A small CTC audio transcriber, trained from scratch: norm layernorm.
Rows from block 3 of a small CTC audio transcriber, named by matrix and row number. Rows with one number belong to one neuron. Each number is 128 + 32 x the weight over its row's rms, rounded and kept within 0 to 255. All counts start at 0. After the name is the row's rms in percent of the matrix's.
After each neuron's rows are labels from the 100 clips, of 14976, where the neuron reaches its highest value: "peak on" is the class under the peak. Only what is clearly more common there than usual is listed. The data: melodies that start on their tonic, played by one synthesised instrument. In brackets: how many of the 100.
# fc1: MLP up (model.blocks.3.mlp.fc1.weight, 768x192), inputs 96-191
# fc2: MLP down (model.blocks.3.mlp.fc2.weight, 192x768, transposed), outputs 96-191

fc1.626 091 [ 90 129  72 116 141 134 217 169 105 112 117 198 153 156 142 102  89  88 153 120 125 133 138 109 135 138 173 170 100 105 151 128  64 179  67 114  72  95 164 127 110 100  81 176 122 114 164 126 110 124  82 108 110  59 125 127 153 184 147 144 177 131 169 102 135 120 119 151 137 173 104 114  90 125 117 114 122 173 135 165 110 106 142  93 119 185 136  90 165 107 149 101  98 156 118 107]
fc2.626 066 [128 107  86 159 138  64 145 161 120 126 143 156 138  93  93 135 121 116 140 138 166 146  94 131  96 155 132 131  73 165 123 144 135 101 127 193 148 171 156 160  80 149 113 129 184 139  54 181 135 145 116 126 150 141 104 136 104 124 157  94  95 116 239 108 130 129 152  71  74 134 194 102 105 128 106 156  87  98 154 101  99 101 125 145  75 123 111 135 106  66 111 135 133 162 135 146]
peak on: G3 (30)

fc1.293 102 [139  84 116 136 191 164 117 118  84 100 115 144 135 155 133 151  79 121 150 155 141 147 194 127 167 120 105 132 109  98 123  61 121 172  90 129 123 101  94 135  65  79 101 186 133 103 132 101 115  77 131 149 169 165 178 141 190 109 129 136 196 145 153 184 132 116  80 153 126 179 108 123 128  82 126 100 158 128  84 155 137 115 198 132 118 163 104  80 136 165 106 141 128 150  74 114]
fc2.293 100 [110 166 113 103 137 144 104 105 118 121  72 135 161 101 131 117 207 131  96 110 129 100 136 106 165 183 116 118 195 117 151  97  84 140  93 203 100 103 151 106  83 154  87 139 122  71  96 121 107  62  96 156 137 145 143 114 176  93 160 100 115 116 200  54 183 144 132 165 124 110 108 101 118 146 131 157 115 148 106 157 130  88 135  37 150 122 123 145 122 143  82 128 118 149 115 179]
peak on: A2 (83)

fc1.589 092 [121 164 112  82  94 111 106 139  98 102 150 127 200 116 184 125 132 112 167 113 125 149 143 110 117 154 222 101 109 137 125  89 168 161 109 166 167  80 159 155 131  69 116 128 168  85 153 110 142 135  82  76 117 158 145 146 118 109 134 145 158 102 199 145 118 113 135 165  99 118  87 123 142  85 109  75  77 167 133 100  85  67 134 118 140 177 137 163 159 152  92 110 139 129  87  95]
fc2.589 078 [128 108  56 105 158  86 125 132  99  90 139 198 130 183 157 165 142 114 103  60 122 145 139 125 113 148 156 123 122 128 131 122 110 138 101 186  86  91 157 132  91 150  87 134 109 124 132  71 141 113 130 140 127 138 113 130 162  92 168 114 113 132 195 154 170 139 154 112 125 135 135 111 107  98 119 126 136 113 152 115 102 118  97  98 162 132 141 121 140 112  95 125  31 138 117  88]
peak on: B5 (78)

fc1.665 096 [123 139 102 174 154 183 136 133 131 103  95  91 144  58  79 136 157 143 116 112 124 201 100 113 108 129 106 107  88  68 129 117 171 101 140 137 133 141 156 143 169  88  87 148 105  93  74 126 210 112 138  83  53  99 113 158 132 125 158 158 171 137 146 141 134 128 121 133 159  84  71 129 128 120 167  73  97 152 103 104  88 136 103 104 181 169 129 117 151 127  78  50  96 102 113  96]
fc2.665 105 [101 161 158  91 119  81 151  55 131 133 175 140 100 132 126  82 127  78 176 100 131 111 134 127 168  90 139 144  97  96 171 150 148 130 159 157 107 126 101  50 140 148 123 165 120 140 158 164 107  66  87 147 142 104 154  77 153  92  67 159 119 138  95  86 130 117 104  96  99 141 198 128 127 163  38  94 202 150  85 111 143  70 160 128 154 116 102 178  91 107  71 113 124 166 144 136]
peak on: C#4 (33)

fc1.330 095 [ 86 137 137 167 171 139 123  82 155  90  69 196 140 141 104 102 150  68 163 123 150 118 117 164 150 139 155  98 149 116 156 158 141 116  83 139 166  97 162 133 127  51 174 115 118 133 125 101 116 157 158  76 105 109 101 107  82 120 157  95 188 105 118 147 135 161 150 144 110 184 109  71  95 116  97 162 159 192  85 147  87 183  87 137  92 132 113 143 189  91 149 105 115 126 127 149]
fc2.330 084 [163  53 134 161 131 130 102  62 126 110 143  72 127 126 124 173 143 122 118 179 108  73  72 112 136 114  81 129 100  65 151 152 149 154 172 130 141 151 101 192 153 107 153  58  93 140 115 132 165 125 165 121 142 100 119 157 101 117  96 172  76 138 151  85  73  60 180 128 140 163 148 129 102 170 118  79 188  76 139  87 182 102  90 167 165 155 148 146  76  80 171 128 136 156 111 178]
peak on: no note (98)

fc1.559 107 [116 101 107  67 174 144 180 134  98  85 105 151 116 147 143 177 108 113 169 123 109 122 221 150 114 140 120 145 158 122 144 120 151 183  94 109 148 102 100 182 113 115  95 171 156 134 178 121 114 124 149 135 197 183 170 142 177 102 121 106 183 147 125 192  91 102 123 169 126 153 103  71 127 108 123 128 151 114 171 144 130 124 126 155 109 106 132 108 155 130 160 121 100 128  62 145]
fc2.559 089 [148 133  86 130 119 178 130 112 202 137 120 136  90 158 130 120 165 116 112  99  83 121 145 131 138 190 102  98 219 112 134  51 147 158 146 156 151 114 123 128 100 134  62 147 122  34 210 150  75  91 115 157 130 185  96 106 161 169 162  77  99 145 182 118 115 129  99 113 152 117 122 102 112 117 137 147 146 118 107 172  84 149 128  97 181 126 144 165 116 143 130 133  65 150 124 167]
peak on: A2 (45); G#2 (27)

fc1.594 098 [170 186  76 100 206 135 159 139 123  88 107  92  89 173 141  91 129  95 158 145 106 145 129 160  87 106 138  60  69 163 105 124  85 138 119  99  83 112 139 102  59 119  74 162 145 144 167 114 127 122 122 133 106 100 139 139 136  50 153  82 127 119 150 190 127 124 139 150 136 171 127 104 139 133 131 114 107 118 145 133 132 140 118 150 107 166 149 109 172  43 163  90  77 147 123  97]
fc2.594 096 [103 113 112 137 155 144 119  80 123 148 108 127 123 162  88 104 124 122 137  98 114 124 119 147 188 103  97 132 140 160 131 122 135 100 139 130 137 132 153 115 159 153 212 106 138  97 139 143 172 170 217 102 166  98  47  74  94 124 109 167 133 114 116 117 135 139 182  91  75  88 113 112 126 126 139 126 125 153  99 111  97 155  93  95 122 133 137 143 121 163  98 104 144  40 125 131]
peak on: G2 (43); G#2 (35)

fc1.726 100 [122  83 125 165 160 133 130  84 149 114  96 167 135 165  91  86 159 106 164 138 120  69 135 145 144 123 160  94 155 174 177 101 115 155  72 142 139  99 129 157 118  99 192 108 125 128 172 137 143 172 122  58 104 153  70 109  97 127 114 133 205 130 138 152 130 130 156  85 107 185 108  97 105 101  99 154 151 166 157 136  89 147 102 141 124 148 123 103 174 133 153 111 110  78 157 143]
fc2.726 092 [129  41 119 149 158  89 125 103 158 155 151 160 130 112 119  57 113 145 179 169 155  99  76 126  87 168  82 120  99  80  96 103 178 116 146 140 157 154 122 214  97 173 177 100 166 118 119 132 174 164 112 149 154  88 117 134 126 132 137  93  56 120 219 150 132  85 145 113  96 148 158  87 113 159  79 146 154 112 121  72 141  80 126 129 149 124 184 165 143  87 174  95 124 134 127 153]
peak on: no note (89)

fc1.390 076 [161 152  89 118 112 163 111 148 129  94 194 130 175 120 154 135  64 115 134 162 178 135 148 144 138 130 147 118 121 106 101 121 107 168 135  63  18 131 177 153 117  58  99 136 113 161 139 104 124 120 169 136  70  87 168 137 115 124 137 119 151 154 161 116 111 111 138 135 121 149  97 125  85  92 163 111 135 135 153 114 162  87 128 106  99 148 138 160 107  86 135 177 128 113 115 132]
fc2.390 079 [163 122 100 186 141 115  58 136 168 125  95 116 113 137 103 171 143 133 119 146 131 137  78 174  79 163 111 145  71  96 101  94  80 148  98 170 181 132 153 134 120 120  97  43  97  84  86 130 145 113 170 160 118 161 135 140 174 122 157 145 113 130 191 146  77 136 110 185 151 107 108 150 102 134 127 126 157 146 128 166 131 163 136 169 115  49 115 161 163  99 139 126  91  93 157 111]
peak on: A4 (46); A3 (34)

fc1.74 125 [ 94 136  83 123 172 165 165  93  94 103 161 142 115  84 142 156 143 155 177 154 206 184 209 139 145 164 113 103 116 152 113 150  86 205 160  95 107 145 159 135  69  99 146 164 116 161 153  96 104  72 166 157 124  99  90 149  93 154 131  83 135 117 151  48 124 117 142 104 130 163 167 136 108 173  80 124  88  99 168  76 101 101 124 122 106 137 124 158  94 121 125 134 127 152  76 107]
fc2.74 142 [126 141 130 134  86  58 123 123 153 121  95 174 132 164  96 132 119 108 127 121  73  91  77 107  94  97 103 148 167 130 168  97 169 102  81 194 159 139 101 147 192 125  97 126 146  81 146 166 116 165  73  96 136 201 146 134 137 142 129 146 141 167 163 250 100 114  92 146 118 144  89 144 164  68 102 129 138 150  83 180 182 145  90 146 117 119 128 104 170  98  97 140 169 104 190 172]
peak on: A4 (25)

fc1.173 104 [144 105 148 125  85  80 117 118  77 131 152 104 157 112 202  85 113  64 153 103  96 150 195 180 133 163 184 101 125 106 180  86 151 166 163 165 101  45 129 121 140  85 103 123 191 135 144 114 110 102 124  83 149 139 133 118 161  90 146 132 150 124 142 127 128  82 119 176 126 115 104 104 143  94 112 114 119 188 119 135  67 119 149 160 100 181 119 153 179 165  70 111 136 117  75  97]
fc2.173 088 [ 74 101 114 100 187 133 109 124  96 152 128 189 151 163 142 150 146 106  78  76 120 131 143 174 158 105 138 120 134 130  84 123 141  99 127 133 133 107 146 121  86 157 109 113 108 101 129 100 179 122 110 195 167 166 182  85 120  98 150 114 143 145 147 156 221 126 163 147  65  91 129 107  90 160  64 143 135 114 114  81  87 141 134  24 143 100 126  91  83 121 110 153 162 141 119  90]
peak on: B5 (73)

fc1.209 084 [127  97 131  78 142 128 112  84 133  68 161 151 129 161 139 123 151 110 221 167 162 133 192 180 198 170 179  93 166 164 122  93 140 117 148 107 122 115 126 139  91 122 104 171 166  81 133 131  82  82  98 133  97 156 132 159 159 126 188  69 141  90 149 164 132 108 102 147 109  93  98 108 135  76 158 168 103  80 134 132 134 100 146  99  77 131 120 133 116  84 134 144  95 120  99 117]
fc2.209 075 [152 113 132  99 108 145 137 117 189 157 125 169  69  95 115 192 137  95  77 131  94 132  94 147 123 142 134 114  90 113 146 103  64 181 178 132 145 115  92  67  87 199 174 135 151 113 152 204 104 100 188 142 171 199  92 102 159 146 122 123 106 134 140 152  47  70 185  78 198 130 178 179 135 159  89  97 122 109 119 112 105 141 153 119 125 127 130 145  86 154 153 142 131 129 164 132]
peak on: G#2 (63)

fc1.371 086 [155 159  78 130 101 108 155 161 114 144 144 191 148 161 124 164  78 114 151 105  80  96 132 138 144 115 158 108 169 164 129 129  63 182  73 109  74  98 107 171 139 133 101 114 190 147 184  59  86 150 148 150 125 104 136 133 162  77 150 146 138 158 172 138 114  93 143 128 154 116 146 194  95 120 162  93 148 143 181 141 135  90 120 135  60 118 111 121 107 156  13 113 124 115 128  77]
fc2.371 108 [132 111 106 138 104 156 133 124 221 122 102 128  94 107 106 106 107 118 109 129 113  99 113 167  98  83 121 121 117  95  68  46 136 197 142 147 156 139  85 133 142 133 162  68 156  78 149 131 135 139 157 163 144 127 142 119 123 128 140 106  98 240 120 102  98 124 138 158 154  99  94 140  66 133  89 153 114  88 144 124 104 133 133 158 124  72 150  97 101 125 130 140 125  94 175 119]
peak on: B5 (28)

fc1.449 094 [140  45 146 136  92  48 162 173  75 118 127 114 181 130 149 154  82  97 123 136 108 114 144 106  94 183 196 143 116 106 183 108 127 162  67 152 147  96 131 108 161 148 145 135 176 110 100 108  50 157 105  84 164 142 121 111 172 176 129 155 165 126 124 101 125  97  65 112 136 145 166 105 124 126 116  61 153 172 112 142 113  75 151 177 155 129 110 128 111 140  94 127 160 152 108 131]
fc2.449 090 [102  87 127 175 138 141  93 100  82 148 130 101 160 147 102  77 125 136 146 105 118 134 183 155 161 135 123 165 187 124 104 117 170 104 191 129 176 139 132 137 127 110 153 105 157 101 146  96 176 127 155 111 156 124  97 109 103 182 156 128 106 133 108  88 204 136 159 167 164  52 115 112  93 119 180 141  82 127 153 150 123 133 100 125 160 148 146 119 101 135 125  97 149  91 122 158]
peak on: B5 (41)

fc1.297 093 [ 92 121  85 148 182 130 200  91  62  94 140 159 162  83 163 131 121 145 146  96 125 162 172 171  95 199 153 164  46 148 134 132  94 138  96 121 131 100 181 117 114 115  61 131 145 126 147 120 133  94 143 119  91 142 145 141 175 152 154 137 184 108 169 161 202 114  92 160 119 147  96 108 145 146 155 119  86 183 154 154 125  82 162 140 128 184 165 116 153 119 101 106  86 138 128  77]
fc2.297 069 [209 117  46 162 109  92 120 141 148  97 135 121 146 116 113 186 142 131 110 147 119 146 118 106  81 123 123  76  71 122 101 111 111 141 109 143 114 126 133 171 130  86 130 127 155 118  79 113 120  96 108 165 150 150  97 172 131 116 180 166 119 101 239 107 131  96 214 131 123 130 118 137 102  84 177  65 165 117 186 128  77 119 178 155 164 160 161 107 184  83 126 137  87 141 147  99]
peak on: F3 (58)

fc1.261 100 [139 144  51 129 150 156 152 131  79  92 130 135 159 107 206 139 137 130 153 132 141 154 168 139  79 144 130  67  62 139 134  58 126 167 101 154 106  96 174 156  96  72 101 136 143 118 163  88 151  93  91 106 128 133 139 142 146 136 190 114 171 135 200 123 149  94 142 159 126 132  74 124  87 154 143 131 125 165 146 123 113 104 145 111 165 168 209  97 162 133 102  85  59 140  81 109]
fc2.261 081 [202 128  44 119 151 149 162 163 125  60 121 115 132 121 125 141 140 123 146 151 144 105 153 137  74 134 129  50  85 142 114  80  94 155 102 144 113  98 149 149 132  73 121 121 156 129 123  55 106 125 121 120 109 151 108 168 137 126 216 146 117  98 234 116 124 101 158 143 122 144  88 139  97  63 169  84 175 127 166 152 101  76 134 120 131 156 130 136 191 107 130 125  52 112 137 106]
peak on: no note (100)

fc1.558 120 [120 118 137  98 107  99 133 186 140 120 142 132 203 101 198 165  87 128 140 111 171 103 132 131  57 155 141 146 141  84 143 119 137 161 124 165  83 124 157 148 131  60 119  95 128 139  82 139 106 161 101 151 142  60 164 172 100 104 134 129 100 120 165 123 120 130 112 217 109 159  71  97 138 143 126 122 123 149 146 108 136 122 131 134  93 129 173  98 159 106 125 107 100 126 142 126]
fc2.558 115 [ 84 169  95 121 163  91 133  79 118  77  97 144  92 198 141  72 172 119 158  90 132 158 113 173 129 111 110 110 131 126 141 146 128 170  96 145 121 100 182  54 103 161  94 149 125  72 138 113 139  30 150 139  93 130  79  62 153 105 124 171 149 165 137 177 167 125 137 109  99 143 147 101  98  91  89  94 124 174  62  99 170 148  94 107 132 164 135 154 153 105 106 137  72 149 131 132]
peak on: no note (100)

fc1.521 103 [139  58  99  83  90  51 161 188  96 121 190 135 199 150 140 142  78 133 170 141 109 135 156 144 115 173 131 150 116 157 116  99 164 195  71  85 107  67 155 162 127  88 118 150 149 149 151 111  91 160 126 117 146 114 184 160 114 132 134 195 198 124 150 148 129  88  94 176 104 102 123 113 119 118  63  79 116 149 103 117  91  81 167 144 118 213 126 118 168 149  88 142 166 145 107  78]
fc2.521 090 [124 120  60 166 155 147 112 101 110 146  87 137 162 117 112 103 127  91 105 115 113 169 126 102 116 137  83 114 137 124 177 149  73 127 163 152 142 126 158 118 120 121 142 164  97 103 140 131 115 123 129 144 132  98 123 127 108 145 114 132 105 157 169  98 149 134 198 130 153 122 145 158  57 189 125  99  93 121 189 133 119 111  74  62 114 195 157 120  93 114 147 126  50 137 133 164]
peak on: no note (91)

fc1.111 099 [ 90 161  95 132 148 113 230  86  96 106 153 132 123  77 145 140 116  57 169 122 111 153 123 151 168 151 129 163 119 112 158 124  90 133 117 139 122  75 176 145 142 107 116 154 190 124 134 131 134  76 194 111 153 116 144 117  82 118 134 159 197 154 164 155 123  77 160 103  71  96  83  80 107 124 181 128 127 126 144 122 121  73 134 116 127 168 126 144 180  64 134 158 117 142 128  77]
fc2.111 075 [147 134  67 161 119 111  86  90 168 134  93 185  93 102 138 142  92 134 126 120 102 133 108 139 123 191 121 106  67 101  99  56 108 178 195 120 127 104 183 125 102 121  98 132 149 120  92 128 140  99 150 141 103 133 121 118 121 197 211 126  65 143 229 107 100  74 166 111 157 159 100 108  84 100 101 126 138 131 150 117 134 172 178 104 162 165 160  91 109 113 141 131 115 172 126 138]
peak on: G3 (48)

fc1.370 111 [107 134  82 109 153 110 149  93  95  90 150 163 141  43 164 142 123 121 186  73 112 151 184 163 142 172 159 130 126 119 104  81 102 148 137 141 129 119 189 107  96  83 117 128 120  91 127 103 181 134 143 116 132 114 160 143 119 160 150 104 170 136 186 154 158 118 105 191 103 128  81  42  92 132  81 137  92 161 101 159  96 113 132  78 172 143 112 105 157  90 104 116 103 156 116 127]
fc2.370 111 [140  98 142 140 126 129 174 153 173 169 104  98 118 129 108 109 111 119 132 111 198 117 131 147 110 147 126 154 108 123  96 112  79  84 125 128  76 143 181 174 144 191 202 150 105 142 117 132 143 145 126 152 176 103 130 170 113 126 132  93 134  83 140 188 111 116 105  93 115 164 199 142 121 128  89 195  65 134 150 122 103 120 131 142 110 121  76 135 165 137 165 133 128 122  99 116]
peak on: no note (100)

fc1.568 091 [167 147 118  77 111 210 123 119  56 117 113  87 136 100 145 125  56  98 148 162 101 127 160 145 182 116 108  83  98 124 126  65 113 179  89 117 185 142 143 126 114  42 134 146 140 154 122 111 123 115 109 126 185 153 179 134 143 105 131 122 160 130 123 204 109  92  88 153 164 164 146 143 111 112 126 133 136 165 116 133 142  39 133  98 157 140  94  81 134 133 125 125 139 120  95  87]
fc2.568 098 [ 90 129 101 132 174 147  82 131 109 105  86 151 148 156  87  84 195 147  71 110 138  97 130 104 164 106 112 126 182 148 177 136 125 117  95 194 121 161 176  72  78 193  96 143 118  77 151 123 101 116 113 171 141 118 154  63 126 105 139 138 150 151 132  89 187 136 130 153  97 112 142 101 101 148  77 167  78 137  74 171 115 158  97  55 129 120 116 158 114 164  84 110 112 155 114 167]
peak on: A2 (41); A#2 (27)

fc1.170 092 [123 183  83 205 209 162 181 110  79  90 120 146  98  87 148 169 140 113  93  85 139 160 127 147  57  96 141 124  95 149 155 109 144 159 125 130 177 164 125 130 128 109 126 126 105 149 105  88 135 115 134 119  94 141  90 151 105 161 109  65 101 131 142 151 170 118  90 124 150 187 142 122  98 110  73 146  88 150 135 134 126  74  91 140 135  80 136  90 170 103 113 100  69 112  82 109]
fc2.170 098 [100 103 123  75 143 116 105  93 139 126 103 147 173 157  82  40 172 141  77 122 121  56 154 122 194 164  85 111 186 133 162 126 134  84 118 140 105 140 148  89 179 166 150 124 152 119 135 155 182 110  82 101 123 105  99 102 170 142 114 156 178 147 145 103 131 153 168 126 122  87 149 144 105 168 104 114 144 164  78 128 118 149 147 100 113 130 113 114  77 155  91  63 183 114 124 148]
peak on: C#4 (57)

fc1.63 096 [122 107 134 149 185 119 155  95  80  45 158  90 129 107 144 189 175 130 156  83 110 193 139 146 153 136 199  93 140 110 166 128 119 147 113 130 140 129 127  88  83  93 100 193 149  81 178 147 108  78 124 108 111 147 110 166 157 115 152  82 154 114 123 154 107  76 151 124 111 107 105 100 147  82 167 143  76 114 164 154 153 132 129  64 145 136 138  92 142 134 148 137 105 109  97  95]
fc2.63 087 [159 129 152 103 130 151 119 125 146 178 144  98 107 137  84 133 159 112  99 139 129 150 109 103 166 119 117 105  96 167 106 119 115  90 136  82 161 115  74 136 156 202 176 150 115 152 124 113 125  91 150 129 156 153 124 132 159  51 106 151  78  91 150 131 100 126 141  60 134 106 167 179 159 129  76 144 149  80 149  96  44 110 137 151 133 136 126 123 138 108 136 135 160 224 130  90]
peak on: C#4 (44)

fc1.114 098 [148 139 121 105 117 135 169 149  53 141 140 190  83  98 209 182  77 110 124 127 187 110 138 201  99 134 191 154 100 140 152 150 142 186 124 105 111  80 141 131  86 114 129 178 188 170 119 146 114 132  76 132 153 121 164 175 141 131 125 123 121 104 123 146 145 165 157 123 163 143 110  44 119 120 117 150 129 122 174 125 176  74 164 135 113 146 130 133 134 125 141 163  75 108 135 131]
fc2.114 071 [114 205  62  67 114 110  84 135  56  85  93 168 122 109 118 117 202 141 116 136 127 125 110 114 160 146 145  89 116 142 120 153 152  86  94 173 107  83 156 128 166 161  70 170 125 160 108 135 139  76 108 147 127 144 122 112 127  95 153 112 160 132 173 116 171 130 137 126  76 147 139 145 116 154  65 119 132 127 124 110 148 152 148 111  97 118 124 137 117 118  91 120 113 152 127 124]
peak on: F3 (26)

fc1.765 088 [130 149  96 111 191 149 121 141 116  80 168 114  98 146 135 128  73 160 145 109 122 151 186 138 150 137 129 129 155 179  78 164  82 150 166 175  76 130 175  99 132  90 107 114 176 150 136 108 147 170 124 183 158 181 157 107 108 110 177  96 159 139 200 111 146 141 168 136 128 173  81 115 119  77 117 142  59  83 178 177 160 148 160 105  78 159 152 116 128  73 137 172  95 193 107 117]
fc2.765 087 [101 155 141  73 101  75 134 133 106 170 157 192 136 146 213 140 172 111 141 128 118 119  91 139 139 144 132 105 159 100  61 133 185 144 107 126 116 102  70 110 109 189  95 118 102 115  97 146 119  48  95 118  99 173 109  90 197 113  98 121 110 145 202 132 113 152 120  87  98 113 135 139 132 156 115 105 124 129 124  93 155  99 127 118 154 100 156 116  90  63 210 166 195  70  89 116]
peak on: G3 (46)

fc1.151 094 [119 105 117  74 149 121 171 121  60  76 147 136 159  72 172 168 135 121 178 129 160 189 158 150 186 113 183 141 114 150 143 146 106 171 162 118 103 103 154 122  84  98 117 191 130 120 209 150  89 109 128 146 116 146 138 165 123 119 106  63  93 150 143 135 147 148 142 147 125 145 103  89 138 131 167 154  66  81 150 119 134 109 129  76 125 136 155 195 136  67 133 150 110 108  99 133]
fc2.151 071 [154 166 133  86  83 164  81  98 111 111  92 115 114 101  96 203 153  79  53 154  88 118  93 131 152  87 171 111 146 175 163 143 102 114  90 118 195  77 159 126 137 157 185 127 125 139 149 146 162 142 138 123 163 168 123 148 102 122 119 102  98  99 136 137  92 100 171 102 166 120 144 148 144  93 160 103 175 106 160 136 149 206 121 199 122 117 116 149 140 121  87 152 165 144 124 110]
peak on: G3 (48); F#3 (34)

fc1.458 090 [107 159  65 125 158 129 137  76 108  54 136 139 107 127 148  77  99 161 131 114 163 164 155 155 154 145 140 118 146 187  95 107  78 168 162 138  90 145 179 122 121 107  71 137 153 116 132  95 150 131 155 185 105 165 100 106 154 147 128 123 168 153 191 161 168  94 202 131 101 153  92 125 144  49  51 106  33 151  52 137 169 142 151 110  90 160 149 101 143  65 120 162 105 134 134 144]
fc2.458 098 [136 143 166  64  86  72 113 103 141 166 168 183 117 196 145 146 149 148 134 103 120 133 128 164 111 124 115 162 114 122  93 109 170 161  78 139 139  92  84  72 102 191 110 119 110 115 140 145 116  61 155 138 141 167 118 101 220  60 130 179  88 114 135 103 125 170 106  98 124 133 110 148 148 138  89 114 157 112 110 118 135 114 123 111 158  69 136 121 175 145 171 139 150 115  92  79]
peak on: F3 (30); G3 (27)

fc1.203 121 [106  60 105  40 144 188 120 118 138  84 116 164 151 155 168 126  96 123 158 154 108 128 137 186 130 102 112 100 174 165 104 109 118 170 146 108  57  89  86 167  95  83 131 158 167 132 144  97 135 132 162 113 152 181 119 109 107 149 130 149 174 152 142 158 106 129 157 130 133  98  89 138 164 110 102 133 155 144 161 114 131 108  99 110  75 169 110 103 104 125 134 103 132 139  59  74]
fc2.203 149 [116 180 132 182 100  89 165 169  97 172 123 147  51 111 125 160 141 131 104  71 173 160 112  76 100 162 116 174 128 109 152 186 132 104 104 143 183 109 146 154 164 174  91 140 105 122 117 177 111 164 147 142 105 103 142 127 126 128 167  98  94 106 105  74 152 146  99  99 135 124 147 101  70 176 156 113 153 111 147 156 163 156 120 146 150  98 181 170 149 131 128 122  67 160 151 198]
peak on: G#2 (45)

fc1.301 106 [116  93 109  59 178 166 112 108 134 128 141 103 167 127 164 135 147  80 156 114 115 120 120 152 169 101 130  64 178 172  88  60 138 176 151 114 119 131 111 136 103  58 121 166 143 149 134  61 162 116 144 129 107 157 136 142 174  98 106  99 150 159 137 189  95 138 116 121 143 121 101 149 121  99 129 146  72 137 112  84 108 135 102  84 109 139 117  93  95 141 139 102 113 156  32  87]
fc2.301 102 [150 166  90 189 133  77 148 156 100 138 141 137  52 143 120 106 114 114 108 152 155 142  82  73  79 104 102 132 101 140 140 191 158  85  91 134 177 108 143 162 175 170 103 145 115 122 145 137 128 147 143 130 121 111 136 117 149 105 164 125  76 130 169 127 147 139 111 141 123 165 152  82  94 125 113  78 162 124 116 153 156 156 132 185 134 142 169 175 213  81  83 123 107 157 172 152]
peak on: G#2 (33)

fc1.319 106 [132 162 123 123 108 150 118 122 127  95 108  88 114 151 145  93 109  99 186 117 107 133 158 163  93 116 238  57 148 176 158 126 109 162 124  96  95 133 100 126 138 117  95 150  93 120 169  98 112 100 122 137 111  79 164 144 156 109 160  63  94 124 136 196 109 108  91 175  90 165  87 137 162 100 149 194  78  97 140 104 131 149 144 138 149 167 108 135 147  53 168 135  57 169 199  91]
fc2.319 107 [ 84 117 107 133 159  86  90 108  82  99 100 116 159  93 126  96 130 104 111 135  85 145 134 132 167 111 119 147 124 135 123 114 139 123 140 131 134 110 171 122 143 154 156 113 139 116  90 157 210 150 195  79 130 117  81 101  97 160 107 192 150 134 172 123 151  55 202 150 133 122 183 154 148 113 132  99 107 130 118  83 104 175 104  98 100 208 126 124  97 149  98 121 179  58 184 133]
peak on: G2 (63); F#2 (28)

fc1.718 108 [ 86 167 113 104 136  97 160 104  72 150  94 131 103  59 106 125 125 146 198 107 133 139  88 127 106  92 107 166 107 125 166 166 101 132  98  74 154 107 175 125 128 146 100 114 157 127  76 133 132 165 187  70  60  92 182 130 105 148 192 157 112 129 152 114 105  90 143 111 132 169 121 133 113 139 138 116 123 107 145 107 159  64 107 143 151 125 120 142 210  49 136  73  64 102  99 136]
fc2.718 117 [155 129 137 134  85 111  79 106 157 157 119 124 151 161 143 109 132  75 108 124  85  96 143 125 190 134 163 116 154 144 123  78 159 135 132 149  80  69  94 158 156 119  92 149 111 127 126 108 130  99 127 133 160 158 132 131 171  31  93 180 135 109 139 118 150 162 160 160  89 108  71 111 182 134 116 157 104 161 152 108  60 150 163 118  88 168 150 129 142 151 108 187 183 155 181 123]
peak on: G3 (50); D5 (30)

fc1.598 115 [132 148  94 161 161 155 108 117 137 146 157 124  91 101 114 194 166 132  95  86 161 147 141 122 101 177 199 155  65 124 130 103 109 116  86 140 161 163 151 155 145 121  78 156  93 116 117  85 115  97 107 182  99 183 120 155 169 111 176  63 104 117 156 122 179 180  92 139 102 124 122 131  98 124 104 139 124 162 121 157 102 122 126 131 104  99 182 128 153 158 109 161  27 214 124 152]
fc2.598 132 [ 89 108 141  54 128 119 112 114 139  95 137 111 168 151 121  95  91 123 184 160  90 144 103 161 148  93  70 135 164 113 165 162 120 129 162 116 114 117 154  98 128  90 149 140 171  94 150 171 106 144 134  75 147  96 137  87  73 160  88 179 147 121 117  90  91  84 174 113 101 131 172 158 104 134  93  96 163 108 129  83 139 136  49  94 121 149  55 103 106 109 141  88 189  71  78  94]
peak on: A4 (46)

fc1.723 101 [157 141  74 125 174 145 151 173  84 157 107 106 114 132 120 110 138 151  79 140 196 130 121 148 147 157 181 153 148 200  95  90 108 118  87 100 145 146 206  75  80 144 170 129 139 129 158 133 147 214 104 135 126 106 134 105  84 131 151  77 152  75 148 151 119 200 115 142  89 132 144  82 133 114 100 172  63 150 133 168 158 175 137 110  90 115 122 148 180 131 180  78 147 105  89 112]
fc2.723 111 [108 142 181 129 127  76 104 115 123 157 109 161 133 150 141 109 101 113 186  84 127 125  73 143 159 118 108 179  99 114 131 164 162 111  88 145 140 107 124  83  71 149 119 130 141 145  80 140 104 134 183 104 134 108 129  69 130 145 126 154 122 129  85 105 171 127  79 113  79 128 129 119 131 185 103 162 185 174  91  97  91 129 154 116 152 129 108 146 103 150  92 101 143 135 156 178]
peak on: no note (99)